python train.py --arch="unet" --model="spectrogram enhancement model" --dataset="short made-up English sentences, spoken by a formant synthesiser in many voices" --train_examples=26041 --gain_aug_db=6 --n_mels=64 --hop_length=160 --input="log_mel" --win_length=400 --task="enhancement" --loss="l1" --norm="layernorm" --activation="relu" --pixel_unshuffle=2 --widths=[64, 128, 192, 256] --blocks_per_level=1 --block="bottleneck" --attention=true --upsampling="pixel_shuffle" --init="orthogonal" --residual_init="none" --optimizer="muon" --muon_scale="spectral" --lr=0.032 --momentum=0.85 --nesterov=true --orthogonalizer="polar_express" --adamw_lr_other_params=0.00072 --steps=5800 --batch_size=128 --epochs=28.5 --lr_schedule="wsd" --decay_fraction=0.3 --final_lr_fraction=0 --warmup_steps=290 --weight_decay=0.02 --adamw_weight_decay_other_params=0
Rows from block 4, named by matrix and row number. Rows with one number belong to one channel. Each number is 128 + 24 x the weight over its row's rms, rounded and kept within 0 to 255. All counts start at 0. Numbers have three digits each. After the name is the row's rms in percent of the matrix's.
# convs1: 3x3 conv (model.mid.0.convs.1.weight, 128x128x3x3), inputs 16-31, a 3x3 kernel for each
# convs2: expand pointwise conv (model.mid.0.convs.2.weight, 256x128x1x1, transposed), outputs 128-255
convs1.32 095:169127078131099054167116124126135136121120126127130115094173106061091076133083153139145123149094121095117140141109167147105135158141139180073102138160118107105172085128106125078114121059121134145151123148137122169108156116097146125170150126144118139136137124154131100079115113130131123103147134146142112136131124125118131148068118125141115091083095101127127124126105128129130136142102144161158157166139152145176100132132108153140117
convs2.32 096:088095149124105139160113108113149123099085115096157150177144145139124160116114129128116115151124130097111148149121133125111135124099106165139108125153134126121157120130105122132142134143122146117120144149113141128148138111152124134145126146152083104148099120123156105111147121112147136135087107148115151130097109129152149045128122156124111108077178162167124152152145130110125111108150
convs1.33 098:148100161138139134109133128122125135125134129126133127124148124142149180127124150159150086141160146094131121131122161097090121144098120145141148164186161088123130131166074093149141111130150150133138119167145133145130104157152086156157167143128113153108104133070121151096113126141132117111132117126115115124142138122124115117114093172153137161095102107108120133126123117129121109138086163114146143138099102110105132130161098127150128
convs2.33 091:117100081172161127118131157146176132114079140118139116155115142117179111100116122112143103152095141135141135140175162075130140132130161133139099134143129161120107141134124113114103150129143180117092139149125103156119147133097160141125155122172141096085127156158175147190122131109135118141116139110102148133137116104115119148108126135137152103158093101143117157161109121117098096124119
convs1.34 096:095108069121155110117100123137125124129137137134133118146070095122133123093131125147143134133133137130123126115104081137131149125132121134183084135101142119125100169118130138120154145114109149142112158121121110162125130139100132124130154145163154130134115115126160139128138141131129135151135128112129115122156147118136135110120122063097143127132116146127119129120116125131136132111122169130149182113146106155110143108097129151168139
convs2.34 099:134107079149091114155107111113120148114146162132131135083085172140134143110102115111134127113128109106112117106163151127093145182096166126141109094118135146160088139135129130084147112125128164103107137098145103177120164116140135145146100098100141108096100137168113130111127099117098139060125123140096125128103140164184130150139114141149149136084084111142118152133108131163115086153169
convs1.35 104:163138146154144108127139096123123133123131132125116118163165170149131115117100106190134146145109121121148116148140186093127157153191102133117151150096142167178177135120153140148146125134137126136166174158145123113130125105121128127120160129084139160141118110083103115116123133126120098136124122145124129128140115118124132138190122116124080097116114132126126125126156145121119137068061110102099145134172176139147141109141147113103110
convs2.35 102:098117153128131159145141120118072106137133121129163088159105136113150130091144161106147157141139128168116139127152145129167122116155192139161123135145140129126135168139098059084131126115124085117122146141106130150101135149112146152143164136160130171137156119127134204131099119139138146121138111132137098102138154104141100080137175174110120131130116054066132190144112109126125134131125
convs1.36 092:092140138120158128158182143121131126129129127121133129137116116070202098150119110149113078162116125140163104138200132184145124127144134111094083148149143118110109168201153068151139122130137114147106127125123130135110124116147131131163138138153089099142148101178149120110130115133095116132131132130135111133128131123130112128160151134137174162146179152130100126138139124126128123140078120182121130117101133132119147131143156131130152
convs2.36 095:126115092121174140132137142148086167128128159157129135101131136183149093135159155067158120133108154126117094181174128111105105144151153148155212169133128110156172164117166141114146091115142125115106142170126135150118114172110149129103104140151137096115114114143150131113111127116140139074141112127118091126155123117164105156112132086117120165143138106136101132116099112126124118118131
convs1.37 098:127093106160123103130077116136133132130138136114124141115156093110139112143127113127112100134173109104111087122098118174096111127090147156128130152216165090100121147070077129105138090122150147137134176151115140120079127121098132132085166131135154091115136142183118133162131156124139071122131133130129127139102125110142132127140168161108111096100116127130124126138150120126127116118146136139156110197134149121123133124159138130128108
convs2.37 097:130107104135162119107105142113153092131140090105085146131146159137135088136101119153129097089124126129155140138105124139186098119099092137114154096093104123134100143154127143148157129160117122154215119107119141146144157133155118089145151123129147151111157127101105146125153100104159142123111122152145148134124116118151157203113141114114128114152173100141160089088079125083123148136140
convs1.38 103:106108124154143093137107138132129133131140132133130128164150115144169143124143032125144085135175137094114127101112117124127136142145176131162111126182119130132143093152161082127101099138124127119121124176128143136106082120113133100134132125143130130149158193099151096087109135092143148140130135126127124120128102116134118123158151084125161107143150139124146130133115126134133121123118142098038174175159074144132138147148101142130118
convs2.38 099:111124111082124120157122128119116122090126147153138122146131132137096182138117148136145153108160119152092139151153130153102128081097178148150112130125154107124152067083165103123123129147119100133122146115122134149152167155110123155131146101123156145112136110109132128143134092122126161084146177095141133108154144116108138135124166170124161135119094139114164133082166085142157153131173
convs1.39 097:124126163142115124190073085129131122129138134124136125117113135144135136115123174080088113067142087152148106124149149110099141157122133085109166112100104106112111120102147173151126175133074133100089104105110155078147128140148157151137184132155108104147106126185113085075124107145128093128129110125125141139127136135119149147137095184109187061099141131128138125156146143131123139140127137139138138149078146126113116118147107153106122
convs2.39 094:135088088114117084137109167119121149144135123154101109117169194132087130109131124142168129130157152143119142105159141118153139070132080135097138149132112125107169139123123126144127149129130107103099124176136134141116145118133114170086155184135085142144145136122129140129118113123112131134107144130183157112140124149128137152092109083108128126161142107149139165096155060108155117131101
convs1.40 097:123063151177149114121161174121123119130128126128135121140117139127140203134101153148146172158134147128122132117065101168136101104168130126155152168082119133123148139167133113163083117144129127148144093152143143130122149165077135156094156161127131130118169162083116138147112140113145121104128125118123139131118129124138130123140148160131103117109159131132142143133138134120142144092115087146086116143135118154149116139131125125129135
convs2.40 103:117133127122198136161130133112147110170161150117137109084108113106184112092175132078102119135103152142145125136119090151179141121114141126137153186162120138090145156094165140146136110121107103147083133161131168147154055112172102147118118127104131109072128114142123120120137150141143108102148096129110121108137122079135156111096105101118104146135157139125106130105152129119123132112133
convs1.41 104:116142115161213168122136122124120133131136122133135124127184142150161135113148119095112160104162168131119149110105193138141067127104109119121178076152148137133139129129128138138147104176137164133130172125135126128104135126125154136121172097125122140117084137130144157129116139116137140114122127126128119124141111136132100140138123124102156136160116154133115119132130115118129124139124176133143139128110119138147126117114139152126140
convs2.41 107:112110159140088119147122120112107103131132116139168148156116127083110135116160117158098154112120095087140083124117152154082120159102153128165142113121156150147116131134110074163161170144092097170150128134112134112115135108142135155144103081105092159105109138111166094105130151121105150162130148129178146118130105159091130155159139152149126093145140126126085161155118160121122120129104
convs1.42 088:138142116157116157099148132132138132128113123136125126106121082132091101162166125138129110141119135094180128092187115132159105122155149100112126137123107101161116127155103131160151113153136149126104138147113132117127119106149105152151119125136084140156070126155134136119128152129080134108125124147127131123139125129135147111160152158106156088151139175139145140129125120138137120106115110166141091121113175151089137109104189113140126
convs2.42 082:147113142148179147099124146123093128132075142147118104081156129126149108120138128137121139110108122151166143119118114167145105106131135108118148104146116155134109102100144160177108090165135110110137114108118099130141101130099112159133170129097188131131163093086107166143105119162167153108094145146145127168145142116108139152127128127113112162081116147126093155121098129124143114108126
convs1.43 098:173109153121136161149113123133129119130122114123127130125144108120179083102148161121131123107094129169140088143133100113115103116069168109133129107152120141169119131123158118138111144182147123096123110134128124126178127107133164118083119083139128122155130175064112119175111096125151164134120117114121134121117120119113107131132139085113136154122099113119141142113125121113132120149119139127095140099067132130099136124123123102127125
convs2.43 092:099150121147131126123130149140124096138094123118095168111128128102126133130132109117132118134132139158112077140121072178090125097144131144116119146164187109131135098105129088141151134099149150131108134074143136134150111109125106148163141141126092137109142099113135136139131165114133089149131136091116077148122174093135149130106140121109131113178164142127104176121129130131116136128151
convs1.44 107:118106150095120097172138173137135125127130125126130128121182177103118171148092111115133152147066141171134161119136120107107159132124129098109115149118101152183141110133121118124138184132136130102159076122114129140131133151123110121165131151137118168136108154123110107125128126135133144127135133140141133121139120108136138136071167207165124191133140166129115127130130136131126131170104144126130106122131120110119145139112106123135102
convs2.44 105:100140153152106098123096181103118104133134128098131113157130128175137104097154164107105124155091132095097148152095108098138116151129125110132153138135104166144135172130132109108141156162082102144103123153078119098156120182103090094125119152104141133123131118120103144159091171130121090155145139105156106131105123116122125130115104133058098138166132128116113159135157171106153118132135
convs1.45 089:116162131116135104178107108127128124127137134128135133155128176141126170109145148089150154110161151107128154101126069126139129181116137093180123121165180171096157137125141133105124129144136135137147138149127121193146135146123141164118133172130125099177122109148115158129130151123128124127144136127124132133111109110131139136101116152121143120112152146134114142134130118132121143119033060122137084171096122141161123143122129086131128
convs2.45 081:100141153125198105132088155142109127117152168068167121095140140132115122130144133108102165122131092118122087116097100122150126075147151149133139158137115159181154135119101137113158140150152090183130116145128127139135118098113161091117141104101159154119149138111125174088124146112120127136175093119133162145169122113126133152161098085126123130140145169126127136098139140188139129093123
convs1.46 102:128085096095111140106143126123128128123129137130134126180161101208202083149137102130065107083096157155112122160133112115137109116135137162099179117098153163109149087165120127147158115116092133125130131149151139119148138119131108120083089119129071116092089092139095089077128145135109134120117114126128129138117126125124100130154121158171100127137137114113121116129124124127137134151147181106134109134087138126148135146097138088137119
convs2.46 099:136144128157110165141138135135151150128170163105143093129125132104177108133111127089143151123141134154146136126115127079131151110133154129157103137138131153122156139132138162159134098150092094121101106118143094111159100122124111126120102170089130118155138137098120125135078088167142073133153136115113118157143091124132170135163121138108147105158124110109098149152135136114126107114098
convs1.47 098:148116087123079118129097114135128134127146117127129124143108184148118127133130109135129104134150116131123127100179189143109129109142137153155102183173119143100121113128137150095172119129143077125167155082169146079112124169092095145136116105114167149109160103134122120152140126123122109128123123144131128143109112124148130134140139122126162128113117138135138123137110128128114120111184186121152081169132125145138144145161123125114110
convs2.47 096:145095112129098120117123142091110141144156100136145114096152118118121114153140152161177132133140123119115151133137167086118154169164126134146120129133139159058125099122158122110120064127140124140126147126161130137148125163124120148136077117086137118140121122106168176123135120137160114150106155134181122151095159161102132123111127119127158132100128142067163140145124149127160090124098
convs1.48 100:142169154131143123088181134132132127132132139133134129111109133113132163141087065136116171100068159109096090095117081154108113133119166141119121102092154124094077119114080118125132114117106141113153105170128121168099119121130125109102105079151073110078119114116132178182133080153140115131127106151123130119135133144125124141146108138100164177136135136125125115113132140115118121096122119092154111134107152132121111114091124124167131
convs2.48 094:115132079189112122123151175101094134124121120151080155168146137176161118074108137117110116111151084134143174139141150156101115109152108157134121117127171109127132161112122114123146131145133160134137150148125128153118123167160164123100124118118138122126127147129088121110119099124157105112152179146155069168153136120172094126127124136140168101129141090167126111131152098118104149065104
convs1.49 096:128123113115159160116109162127126122128122110129128122144203150109082153127138166149114095129158121117101134111112127086175211138130103146143128125133140126110105132109171129139137126128147154153086084097143121113126127121127104111111110146115123039185087105101117169120143148133131122123114133103126142132128126125122146134129167138148147128145090148111098127114133108117108113087130117135072192119158140110143145144111120112131100
convs2.49 103:121124117153074079106130142170133127131094126126104140144136104150140107156122139153184127101203173136107139147105186113128153174119136130140154153102146135103090129116120122143122140127121110132094152073131138148108149139116132167103147121095102136178116131163145133151120069148138189123143089158126146162102115147140128126131111090138122110129129114157153104112132141074123144158085
convs1.50 102:143113094101120106094099134124130127130131123119113130153108152135119143105080116162118111072152161159102132164128123149107153112142157144108128079098161156120139105115142114115128110130142121092124159146129122098143150106136104125143140170126123085072072142154105131141115138142126139104112130136127139133131137130136113133156138113150144211130098121128130122119120112125136136131142133121062134096169145130100117154131141135142149
convs2.50 095:141113076126150118130141131159119139100103128111149151105110119101110085135152136108172089126135114088116114178094109118105140097164140127162117150132103155095146125116077072143142139160112092153120127126143126098132122137100080120102127130104135152099113157127138130166128109112149126091163127201130109163126108115107121109116143123138117143136163153140105180195124150117122143156096
convs1.51 096:141116159112138107102095121123128129126132127129126127191123097146153180151157165132062107151176108132096139109121173123090120151123105101093172109110072122125142121127137134118119107132122153106124128123161119153155117142100144144156130132159136129178043128142131129112098147138119114128123104111130154116122128129133130145114124105102163147143108133121143127121119117125134153101138120160145152151159179109128087140124177142121111
convs2.51 097:137111104117081134091143134127137148155127155131100144108153090142161157148146119120143149112135095152128114111141111112082135153106137134075141119124105151106169102144140122084123121128144158117109126135147109172136105164170163140124158107119121168100146121119123111101147138155113095109107124143095150150165126106118144102096125134109103108094162116100107148165104132156145123135101
convs1.52 098:151153107170133089178106121120119129130128132135149131116115114062160097091098115124124132158106124129122126147159121117156132104143121131132087188095125108121107170122111091140109145155101169113128135123127115122131144157146113128135105114113117143142120153107076159097130138121134157141130154117137133125128110114137123136168117116176161129140087131143138113136120130105122133074175154116137134107140119101112109137116102124143114
convs2.52 105:140138149117118164138099089142063115116118108140150142070131146124160136168134112107148105132115157186107125084105085126131121141135162105096126136119117091119120112194129100151133098136147143125138109138085125160100111132145141125147111166131174104132174096100166121122106162154111130123139135113143142111096153133138093158110100141123138115097147134089088135050145150121115162112123
convs1.53 095:101139162125110171127091109121124125129135138121122130137116150131112116094134121161098136129112159107159167136112179126121143142068140099139131067099117123138119151150098110074122128160096103099096123135092128161128138085101134066068147141100134154141139135162143131160121110129101127118133125129128144159108127116135128112105097160115081133100100117152110124122129145142130126143155142088126065120112092109111116117089166076132139
convs2.53 093:106160119149135149133128112163107125144099083135128166098106105117127101110133130134116098155160122086149107119162143091156114133127118180077121131098124147110086134096112091112129135133153129141159145109141087116122132114129144147100134129168085138106105092104113129105134079123178098145151104157144124117140135142104071125125099134175160155142139129100163144131116118103140104144134
convs1.54 096:135094097115143106184169126130126129128120120128127127048099131121117120132201155083117130168114122129143129122145123130150094147184173127109089113104091095135135125175154153099146123102114119137088129123130143158120142147128087150147108140124160110112159173172071095136128075092122162127131122128134114131107129112138154127172143149152180148135126143122121129145111140125137142145150173149126112141086179138152130120176117115134161
convs2.54 088:127159162169153121133132127119117153178105149087178109127088132143130150152158175088153111101109104151147089133158097106122139118141090162129130132147107122154124155116118141140178162123132126141140160139120101118143127166183141155157103152131134120135139082131110119136149110154175111189095139110110143158161121095148131153112124168115130155104139170145135204116174109154127137112134
convs1.55 100:111078130082093099100148068133127129137134136132125139091113123146097126171177160121098114172106082096090100113116126132135104120141143133086131202149087084106118101085152124105104123108144148129128130112151157154136103123147124109146172153134101092166078153087126087145129135127099119109131114138135132121104121119121139123149104114169130148117143136123137135114138130123127134150125121044080137135164137123119148146138129114112104
convs2.55 095:182113140127150141109157165134129098143102071097141157182128114134150112097123106114141134119147131103115129113134130137086192125139136135115117135099102102134117187111117139090105124114146109100176156161079150129184139123148104143130122095135106137144135120143123144146119150138155167148102128072126086124131137119169103117139136197145069139063110132143126160124125116112124142131137
convs1.56 101:171119150169056111157177131130131124127119126125122128123135141151178149131120149135136126128083076130133096147115127119126123093115114111108078141056086156135117129131129173138174167150138131140099116128120135170128125171148104160116113138106153153150133087122121118156140143111123103115139128143135138127105131124130120115168166145110107101111134137150134114135144130139146123120115091060111151115146099156152173135087118107132126
convs2.56 095:112136095132155107142103159136113136127143118095145091121121086149119127076124112159128125141112140143090115149126151120163109142158124091127107094117149162164154117148093141130137126130105137115112102147121148110095079159189117120123109144146146098151110084140096144140123149122099098136109172117089125125157114092125138091111142096099154127168146166113169110157164124137124091131164
convs1.57 103:108122073118136100135146142130137135117127120126126127095070144160126158136136147113184162100121145108111137126171103126152149125142125143203196111121108074082118094094149103136128128133078140159105147110143108138108124143136115125148125088122138118140100144103158186091148116135119117126139141136158151149119110120120135138119098094166114103132113138127140131150143137123139121149197095123090087149136148132132139140066132109106125
convs2.57 108:104092122119187144099133113171133141117137126103131135148088107125095135106141158081174077165159126147133075157098119133127113091155110140122118097127137118152121120140151159097122130105108108136128104073116117148130139098142142119116117132090095135130120098132163158092138099121103131168141118181151096159098118165099148100150111151152107120100114131130134097110142121147141154103106
convs1.58 108:092117119151092094106137135134128119129129144120126125136167132146151158163105121115097124132073117136104082106126108131128161117122129103153128195096123145083095116219199082100131163147148138082122098128142127121124121121119135125158126111142165224165107076100119125148142103157140152152135146128125134127129132137122123114137077093127128102146086169131149141144115132132131121139120146141184121167173120117115126126111128111122140
convs2.58 117:124125118115144104134100143148141150120109146105094147099147131155159133102113190146144110113094117148089115134116094163138102114130105097127199155148157159113111097128110096096104157092170144099124131142127119151110128122109091075193094157142157136119121119123130099091139120090137091115152178145135136124121098119161092119117125154132137114165137170138122172147166111129133106129152
convs1.59 105:118110130177101111160138128138144137120125142128134116140102114150128080101128135110123102160116122170156151152164159143099184126117163117124146172106109179120139121107143140138124140110100135114124154096176135150139136096107146143097133107138137076167126108157144107137133141112132118124136126128138138125131130145118132137167161157097117093153129117132138115120128119123137139117137151202093165161216145111092135099166118065109121
convs2.59 101:107136072095102140122136141134166121106113118100120107172119134069130115112094175103136145144171166119113171172170095130136124147113151114110131126119192135129109105103161136149105128090146125129118120134176148123155122160089130105146132137115078145132115147114165149175120141121096141149137114114145128096129093145125101155145156146139095136154181108138158164117124120130135136126101
convs1.60 101:121141106163151159118145113122123121129132131122131129106140125165112098121135120142131135138154096143106094160167145116141106116134168179096160140146194084137107118102106161080152168124149092124135136139163100123146109144126110141134083143120132062089146111129154128076134133141125120113127116123128115134113118136109136120130138205080156102151170118114116135132122147127125110114132073078109124109165181138116103160132148112121126
convs2.60 104:152153128123118147136131098117155125165150086101093148131106137165058138149139076113076120149114064157164164087131102114112173141134155107107162104153174143142132159142095113111157120104131114104135115141102095160133118121183153117121091094121133180157125141157101150102160143125134092147132171167132144144140142157126145159107149170118146140139155090084119133147145115136125118125149
convs1.61 100:141100124137114151190151144126125140122128124121119104129119104126127092091192120098118124099089096158085122138135164137138123105119181092157153086082126098122087109090151168140121105108082128116112090151148124153139163104151155107133127098102142077123107132100139106142118124113110089128163127132136138141120130114135137119088109131113076119128107162120110129139126135107116124149157126104132164175083171152147159128168124118122135
convs2.61 096:171197170141124157145091133143146160096122109158072162117147107122134153161147146140128102099145137143129139160132123111145099118083132134126125125147095108145158096118137090163111108153101147168096140148117149124162168123156110159118147068127162124094155154140125161116130136117136093127133121145107109137138139138139117123108156144113079132141107111165149124114097112141126119149114
convs1.62 099:125169149096157171121175136124133138125123128136127126114109127119118137098111106158155136146140129130153117133132120139131081131144122119134132126173123128082136104119147106107179187092168137184149145106156125130120123143141149106144128138125177164152171148072157136111126090140118103131105146145123130127107117134129135123129191149161131163102144139128108126131134114128122131136138112134218134074080131089138103142124144108159138
convs2.62 095:151142115115138170163145168145158129172086144134147142150132106140101114097108104110095138102110124138153160117125125133186115170100111087084150126186144127093130127139132167108161191109151086135085136157105106140134131111130123124148176115116113172112116140126159170122139163094130171127136113147106113151113131101115117138145126138107136146152116126082126137135126162168129126155172
convs1.63 094:153063125117175113089146114118123131123117123125123120113110087124139116154035112199130120045088104082084148133133117122138144115165102179083125134141091115147114138081120158114149067133107126134146097117108148115106159145154140136124100156123115109126120128151079134116110123123114127114118150112120105126120103120123120104090141113097053109171113106125155132144125119134133130165154149189176140220155087125154127132127093115135125
convs2.63 098:153104144118151141125159131090135130176110145123122156097106128152098153136146135149144125128092156108151130150140127117135126071125136171132142115145141127150122092129098170111062169163108152165156136141139117140184106074125105127121112145111101140117153106165109138111150184138155120151149146146145123170141103125122120132146134102125118106137139136106095142097163130124105109139110
convs1.64 100:121096139173148156154154158124124123124127126126121128112101125103133140166117113138130170163165122113145145132119146141153158121147115148161163130101095109117150123108118112096146132129090109123117135125138129130128099108114149148148108098133124154154130131169123114070140110127123110116139135123139132134157138113156125124171162117163136120177168144123127134117122109131125127139107114100128104090120154152129137135125127113123129
convs2.64 098:159115145182101137098091166145116169111129112130117113131088124118113119123110131155129080120073092110143123114122086174108100111147123160068148124136141146099136156130193159145118119147098134123170099144132143140129132132140129119091123097116105121129100186121120125129123111123135125129113132152133107160102156109122165102067139152139117179103067138128147169134152080114104159121110
convs1.65 100:092166154093099093087105117121127137129116122128125124149123128125112183090082129139157146149100102147117109165139176141111116121074132197197131116110090118122097168107152143101170105140111140114161131103109103118132117126153145096118129138108124097147136129151074130131144171148118103150143145137137143134128134120126137137130102093085137144119127069107126120124150139138155126158196166105071082160137106131100137135097122139123105
convs2.65 107:121140146116164126104132127170121134132148142093114135129086155136080121148148114121152088121128131121087152073109188131125181172119154142121137125081100154129120128132103090135142169111070100110116147133147100137120098103107157135136141147119110152164111095124168101095168103178120159138128135142128157177130115148126158159119103158149140121119115136139132133125127117134189135142108
convs1.66 103:146134109078119172144110113137130137129130124139120125158161078106171083104097110119135123096108125160166184188109147095106132105110104124133141092115114179158180137154136134096114113155159127146125089111130124154135154082147082092101102110127129120116101107080183129151136120125121151129129144125123134129107135123132130129141149113141172167132132150109110108122133120140118117088133086126126151141141094136121140119115138081137100
convs2.66 099:102103120114116126139123145124110135091115114108125119135084151126102148184141134107131096099142110119105120159133128160137148122120126117087128152121161107157162150083124090089087170081151110096141139141051128181140130116075116106075155081123127114173109124104165083126138160129131079148095115128171112121105141112139142133128081123109108095148148168159119124107123137134108109114154
convs1.67 093:080128128123101139134102103130125129136125123132128133137137129175117142158131112133165171119127098153112119125106137124133101129151181139155151116158133162082100132126122119109153085130163105137126097094119140144142133117128112144144151187112152108136183166101125103082129128138132153120130153128138133139143116104130137127083148121172142151103115111131124148123133134134148133158126122118067109170158090151078153165112153127112143
convs2.67 096:128085124122137150152098131095131114100165128111163148103130088121082105124150125114110096101140159124101135143129127114190135187120086126103139113128115100119126096148146111134159100094127125128152110088164126124110124095091148140115115125152081096105119109100085176085140133115115093197151146114086100128146137070136144124108124125152151108158137146114168107131124148159116141143138
convs1.68 103:136129094191166145075086146121117117138129112131125117126100141110083109141211139122135150112213189106136127080099126113110140112136126137146139177142175115142136138102083085147110164108113110114086108103141118101112106102118107131114151112141123126154093147107152147153128129113118127130132117124128140127129149124111121129125147145121118176113148142140138128149133118130135126120130117159122197080132092131123136139129128159159114
convs2.68 109:137142112121116111104176155124136145106104152130114167168189143115130117119083128146092183068116134114144123135155165130120136145158138102167094121133149111146090148103110135099104094086134132144140116121126166130193158144136195130131160126122106117165145093120107120123134113128154127144115150096110115112141108120135140151115140087126107114142127124122129139078094128107106152089146
convs1.69 105:121098091161107128140140104128133130127127127129131129138151193170155127121127113113142135150123156132094142135126117113133111129127117155130076133122109121146176163102129085150115130138109126143143142137116130121120153139147159093146121118086145147179148182148086087063107130123152137126112120123136129126145138135124130147124112069113141159134110144131118132128139132127112113161184094175136194086085076134113112090134130116110124
convs2.69 106:121131122102158131105121124126081149132146086096154117138110112128104127139151147109137175181113105109161137094131124154132152140116114153155140079110134093139140179145114163149186160125149095123172126117147146102115154137139168123160119106108137164139110124128134131122174093108119203126094161101137138136136128131131103116116152198141171064113162113109138084099147155120158122083093
convs1.70 096:109109106158167130155148168127130122124130130127124127099083118130117110142152115098129151114132137114159138134090092152180131138134123098168118114084098140147133188100120154130124104112143119127144131135127140119149088157135148138147147163138141184115171127161140135200147143142133110156138138131102142141132146146143137138123105124109159136169147142142134123138124121120127139109154104132096119134106146124127173141147158128112130
convs2.70 096:108127117141175136126108124120076172137106137145124119099121114140176109140131090105154131146140124094122101131119110099145134107116109087110142117122096097132139099132146146099152114146128101103110107121115124147129121132138135134128118091106150081169126132152123134144109141155150119125147127142092154102173103136176127134112123137154109154083140150152123140126145074123094115135152
convs1.71 095:152158070112124150115161123137117125125121119129127128116127105133120138149197082170120125142086149125125114130129089140122148135151171186103073138109155130133115102111123148087098123135177122130145150122120168172123118110150121094104120103159124138098200088185110136091136162143130156110134126119141120110099092147132132133126145137095114116114107133118125127122154148137146131162121125131138140163135157131144132120136154142097131
convs2.71 086:141138139118161158134111154134141138142086159116163112131140134126147118115188168099157157127100149139151118125152133116132108161118155138133115124192124102144159130144112119119131133135181094136117143204145130160141091137119104109096105143107203111151138121082153113168127169137153144149125116081128140131138153130164141174114113103141122113146181116134105130133135120141135167125134
convs1.72 091:107090084168130170117154133126129138125113125126129130104140119093111085150141130129129135138157119124071151126157152114152130151116070121148149127167101097120130156154113142142132136099132154099168086130127140089086178141145146119139135117113156166153154097139116084101132155122101087088111140136123143118138151129128148128160134130128090163070140114146126140132137115143126117150126138169156130136147150110139082125107111151091081
convs2.72 079:155158142144150127134120111152153164141083157131101120138110108124110128185137133116096137145119149118146140125131106118107140125094106157131139086119130122134144121110127146116151143086192155159163127162118106120117119106182153143104088142151136139094164120168148102111165133157150112156111117132122144133156109116123173113163126168161124117168179122149117138153130128186139127109136
convs1.73 100:120154149147159159073073067134126131126129127134130122118138129089144173111114133160124097164116169107122113152145153135152119143158170103105118153117198109113103111138126110132134113149144136133204161122150131107117169179139166151121145171136147153107123110138091137169123088152113126127130140142103123124116148135142137123131079105140115107121119178108131146124133143128125136135107166141090134141078114166148149107141151106136141
convs2.73 097:149137111113119117161066086108108092138115120132134147117145117138151145121120132162149152101142093138119118112110156122127133149157166115167113150117150131097126148129096097117151136157138095146117105160173118134096151104099159139126103132135180145115159159125133124114188117128106162146150123109160127125105126134084105117129132128133166099131151054142118113164140144132116116105107
convs1.74 094:140144120148109139129138095129119126117130123132136128174153114125167144181127132103163109119118102146172121140121143141127158118126140133179150126114118125170104156140153122173134133087139120092108168182113148116121128105118147164129123090137123130112149154140116109159145131126114102095134125101153137120153113128137134124140075123079170082130127150125133135126120136124128120059105098152090113094135120104123132114156135116119153
convs2.74 093:099132102149139112125109140124076137167118121113138118085135123129116170104160122120143109139158125099150109124111105128104078111166115116151146132167131092150147120126122157144126133108130120097133127124107096147130092138127112126139112134159126103166103100109107159092155123066146094109140169166161114096114096143128130173094154071109112149127148092142129128108168093141106125135130
convs1.75 098:116102132146104106156108133142132128139139120127130132152149143128104084103119133100112100145145130183138111087118150117106093077139107091130112118154163173137105133174125119105164085098122134083156111120101133140129141152171117156145093100118112101105198093175128107150147140153187144121118100125147139145156152144133119130136116118172109090136128144137113124115128146128130130175115122108177168174147138106115106131124118112125101
convs2.75 095:110183140152145123137109118104128090130107117122138172120169098132141165135154121127172128128165068098101137132167096068098083102137143158118145175122119114162142112121127071110094076142145147136168125116132155139122108125136094121086090099123117134143124130167102097142142154142061159104138145112120135119089166114135158170182124138151153107108097110099128157117136133142173095159114
convs1.76 101:174119150127167126100129166131136128126120135130126133123183152136116139121121079141130167105125088116147086095101131101128106082120144070123185108124087120166109126145127126117144177114096148155139132128125113108134132152140113153118140109156155146088078119150157120120140138111148123136124115133118131118131161149105124129148148111183170137119117139137117116124120130137131129093103119146113149109152119148125148094143145124110148
convs2.76 104:104141124111158111150138114095101135147176126110163152161108145095140122105152107113145139099119119133140120163140074143129176097095125115124172101137083108122162143112122132153155097107155132139157135159132144124198137122134107150112140140127084160102101137135150115145163146115111137160153172125127111131113120138157131118112169185126143111157161126117089122100150161162091147125129
convs1.77 096:121143068145114125103138103127134122123129142133118118131096110111088142093090172106130152161093182149135173118118119095146168155101112153109107097125130113127146145112107145114159121116120105118091106128128167135157078105117120099118116144106116121132120103137161174127132139134132155153141159124117115145136134124123126139129117174114131131149099113124137128131111150129147135125121092135123103164144089100132129126079154133127123
convs2.77 095:125110122121119133076125094105129156176130121130113114129127136137108145138149144164139090132111166123112127132157097129116151102151139096106107133130127117153115128123115113081115138113171135108104110133126085118131168122143176125128113128139101092135127117127100119110093129123136147100118135148139111149110155165107099125092118118134122120114083107048125109160049135110170102143127
convs1.78 098:136146094141173154090131114129132132139125123128126137131130127082140131182108122128139133122102139100139155118141116126099147135145105145145107138146109118103112135128131194157152107151149108132118142128092134074107126106090092153073150095144114134097098121158112117117131114154105112102125130140130127137115123137112128127118132138129137135153122133115117125120140151134150107116067155120151097091092134112133163151160119121101136
convs2.78 096:113128136085091124122114177116155076106109073127106123131106111173131170146098085111107106129126109111139152107120118092114117129140131151092124135088143124101139125125113091136132124126106112115084139094139124125126185103128101185114164111107140143148125128118151182143120139112155124106101113123065109152129154122131104135131140148116123121138112101125152173082115131127150108107151
convs1.79 097:088196153131163187154104131129132141132134129129123134167147169136116136142110134118130087117118142116144144126113121163114108097141177161128140137094112086150120125124113103086147117139070107113104166109108167144158102150125131132153083142167134099114159123179157153100139140140131102121141130129134139108138108130127127134134126120145190166122126158102134126123141122131117124074110104144156152094052098125138110117134135147132106
convs2.79 088:125106112106135100137138173145124172138168127101122117117124177131121079129174123105122148106144121133101131137123137129130137103137143156130162117169116119121135089141112112140171158164075115127087144167147136165099124134121109141113145080096163151151144112117130159136121145116135133132145133116087102145144137140149125153157144092122116198061112144131186119136167074108114143119120